{
  "arch": "gmlp",
  "model": "self-supervised image encoder",
  "dataset": "rosettes with rotational symmetry",
  "train_examples": 97500,
  "image_size": 32,
  "crop_scale_min": 0.2,
  "horizontal_flip": true,
  "color_jitter": 0.6,
  "method": "moco_v3",
  "norm": "layernorm",
  "mlp_ratio": 4,
  "patch_size": [4, 4],
  "conv_stem": false,
  "layers": 8,
  "width": 384,
  "projector_hidden": 512,
  "projector_out": 256,
  "projector_hidden_layers": 1,
  "temperature": 0.2,
  "target_momentum": 0.996,
  "residual_init": "none",
  "optimizer": "soap",
  "beta2": 0.95,
  "learning_rate": 0.0025,
  "beta1": 0.9,
  "shampoo_beta": 0.95,
  "eps": 1e-08,
  "precondition_frequency": 32,
  "max_precond_dim": 1536,
  "one_sided": false,
  "adamw_lr_other_params": 0.0012,
  "max_steps": 8900,
  "batch_size": 128,
  "epochs": 11.7,
  "lr_schedule": "cosine",
  "final_lr_fraction": 0.05,
  "warmup_steps": 440,
  "weight_decay": 0.2,
  "adamw_weight_decay_other_params": 0.01
}
Rows from block 3 of a small self-supervised image encoder, named by matrix and row number. Rows with one number belong to one neuron. Each number is 500 + 25 x the weight over its row's rms, rounded and kept within 0 to 999. All counts start at 0. Numbers have three digits each. After the name is the row's rms in percent of the matrix's.
After each neuron's rows are labels from the 100 images, of 14976, where the neuron reaches its largest size: "strongest on" is what is common among them. Only what is clearly more common there than usual is listed. The data: rosettes with rotational symmetry. In brackets: how many of the 100.
# u: gMLP up (value half) (model.blocks.3.mixer.u.weight, 768x384), inputs 128-191
# v: gMLP up (gate half) (model.blocks.3.mixer.v.weight, 768x384), inputs 128-191
# out: gMLP down (model.blocks.3.mixer.out.weight, 384x768, transposed), outputs 128-191

u.577 087:532460534515537489535553493482482504493506474514455481492512515495526501491513518511509463505505506536479511488499547470525514562486487489540478490515525494518464499481458501492527503502541471
v.577 095:481477503485477507485519560533540482510543538514468470496515531536506467516520491546454549478509521499530549529478541453531491495494496474508485514473514526493473489535502453513518502534494498
out.577 095:520510471490503454490471507521539472481502478521481510515515496465520505543527482487527515438538498494527451500449504525484496484512466498505508514493549473514558507466554512486493492483510477
strongest on: three-fold (55); pastel (44)

u.197 093:471530481480537533448486493457491552530517517504553440462483561463472514508522491491463546470471509511518521513523519499516469562507508476552486522534495495480499544501540470474478500517501491
v.197 109:478503453486494548481543481517473527488511493472511522441534521450502527497462506515476477477522531517538473502521514523504472542496487532527523534518479506512546510497546493453492495465489518
out.197 097:500507534494493457503491477468518446501544477505493524528523461491502553525502472474498510541515493542495508465506513493541493489449479486485501494519489506439494514476531484507486513516493561
strongest on: three-fold (48); cool (40); grey (32)

u.68 094:484448515505506499506472512468476472544513495510491530531509503534489481514487447468511548584461492490532525506479499477480500545507529472506475503529516490502500496486477506463485470514514513
v.68 097:501470527510512504526461492518518540506483496514492506510523511496526544528502486482468533532499506488497474500535493533528506525457500459503451500530527456542452489526522539542501526454544463
out.68 095:484450467484479492536494526489507539490466483483464457547467472480491471521506536494505484467507513525457479466494463458495507484501523534495513452455493514502538466492499474518531506500492515
strongest on: three-fold (32)

u.83 082:477505525480542499493497476496495504534463493493503506531514501477528521490524503488440481487496522493521493488526480492470511493535505463506532495488483477524503549488497537507516529489541457
v.83 098:489478488472495515508518510487506472553465480490451520550492497479518498493548481461457499478506513537534537471496524459508528505479504489452548568527490522528494507469488521446510522525515464
out.83 093:512522558494461484461430498538498487506515495541505475504520532492448472523473506493529535466485546494440508476522501511495517476448492500480476522489510501492458429507545504517500492527509497
strongest on: pastel (76)

u.104 092:506475484509493457495520471510524516470488491518467476478459494532501473518503483524462454523475466478503495510474476465509554522485505476480496488503546511460500514448460536498457448477476484
v.104 095:468553457479496538453522528521521507481528545513552468463480537513543564527497529495512510530499506518530490512480476498523464507539518498530504515493530493461517486495488443484502495496528518
out.104 103:491505473490471511533513560457478446477496506495470514544516506507466522518525518482492514500495519499522461478515497565454482455481468546520490523546465481524490485507503478502504526529544508
strongest on: pastel (64); three-fold (39)

u.26 098:522514503533553506459508540507507455494522513541499500524477518503489470459466499495462492480523526503463484498478517460489475459513494474468503500503506510470507529488496477499501530506482490
v.26 110:490529504515540500469483480528496469530517487528483536509483475457497476542500525498488555475535472510498505477577486514452483527501519492519493523520529500487507495489485461449500471482518472
out.26 105:529470534498498492484492473503477472523466455488485504464479491475495535527553496543518507529491443510516513502490505478510524511509525544473485484522470482495504491497502498511487536479552463
strongest on: three-fold (44); earthy (39)

u.526 117:550528476518506505543435502480513514520479496478495506501480520535530530544478503484514520508567522538493503467492501495502492509490487497484489510520513485520563461493479561502459486511531517
v.526 101:501477489495480492471513524508492523491531512524484514521534482497524460470528486537474474493480463511515509526543518477494473537516478487488509540479501504539484477510462445497512494517473460
out.526 109:515469499491531510451486530486511518498538504506497501490488484500540497501487488525484483506449495483524466448480491491492525505520483515518481506520493485522473506527488481540462503501457482
strongest on: grey (36)

u.377 099:513497555510492519510451523513467501477503456489516513470544479543519509533504490469491505475512452496556496521524448530490506503540507481522526508522503430513500514528513491524496506476478559
v.377 105:502501509513542470479513455524487534495506477463495480490503500524485465491519512471518508466501518522563534515473458500482519549537501527517502519521482474482486490523499533446523494527535538
out.377 102:492506507491513460462525495513502524494522527545500515491481509462463533471534495534492522520473522454505471452517556476479541557488456533478495524490490514506536495480475495471537490533480479
strongest on: three-fold (37)

u.655 103:509487502455485505512535527478539492473500523491472476484487510436497486516486562485475491435513511478525472516459516506517514502469488552437476493476545517548500490506521492531476552519510474
v.655 103:513507493496531513489515494489530496504526473454487467499538510450481514471525487500521479500501490495547474473451492441521520556453479437477516487468516543453545500525506483533500505497533495
out.655 100:486509540513486502511494492527500509505534482470509503455507502500525543501512469499493499469487481516509523508489546485535507506534510444532505524525494466472493483541499486499541462485501502
strongest on: pastel (41); grey (36)

u.711 111:491484521477499473444538488524531482524485540509537459562473451519525493518542475522551484449470463452520502512494459457471480559482541452509525514510460545451505506496479509507494481518520514
v.711 114:426464487499492452498502515496508485503500507496528473517511472490540485493474483528554486487517473470479466492520515485500529482514520487521517546487432519505516446491484450470547491507479534
out.711 097:529482465515509514528492475499482471484481464501478544523554539490544509493503507449457546519497523519483489501493502529446513478477488518490519477486511507506493516491499549492479478523495467
strongest on: grey (54)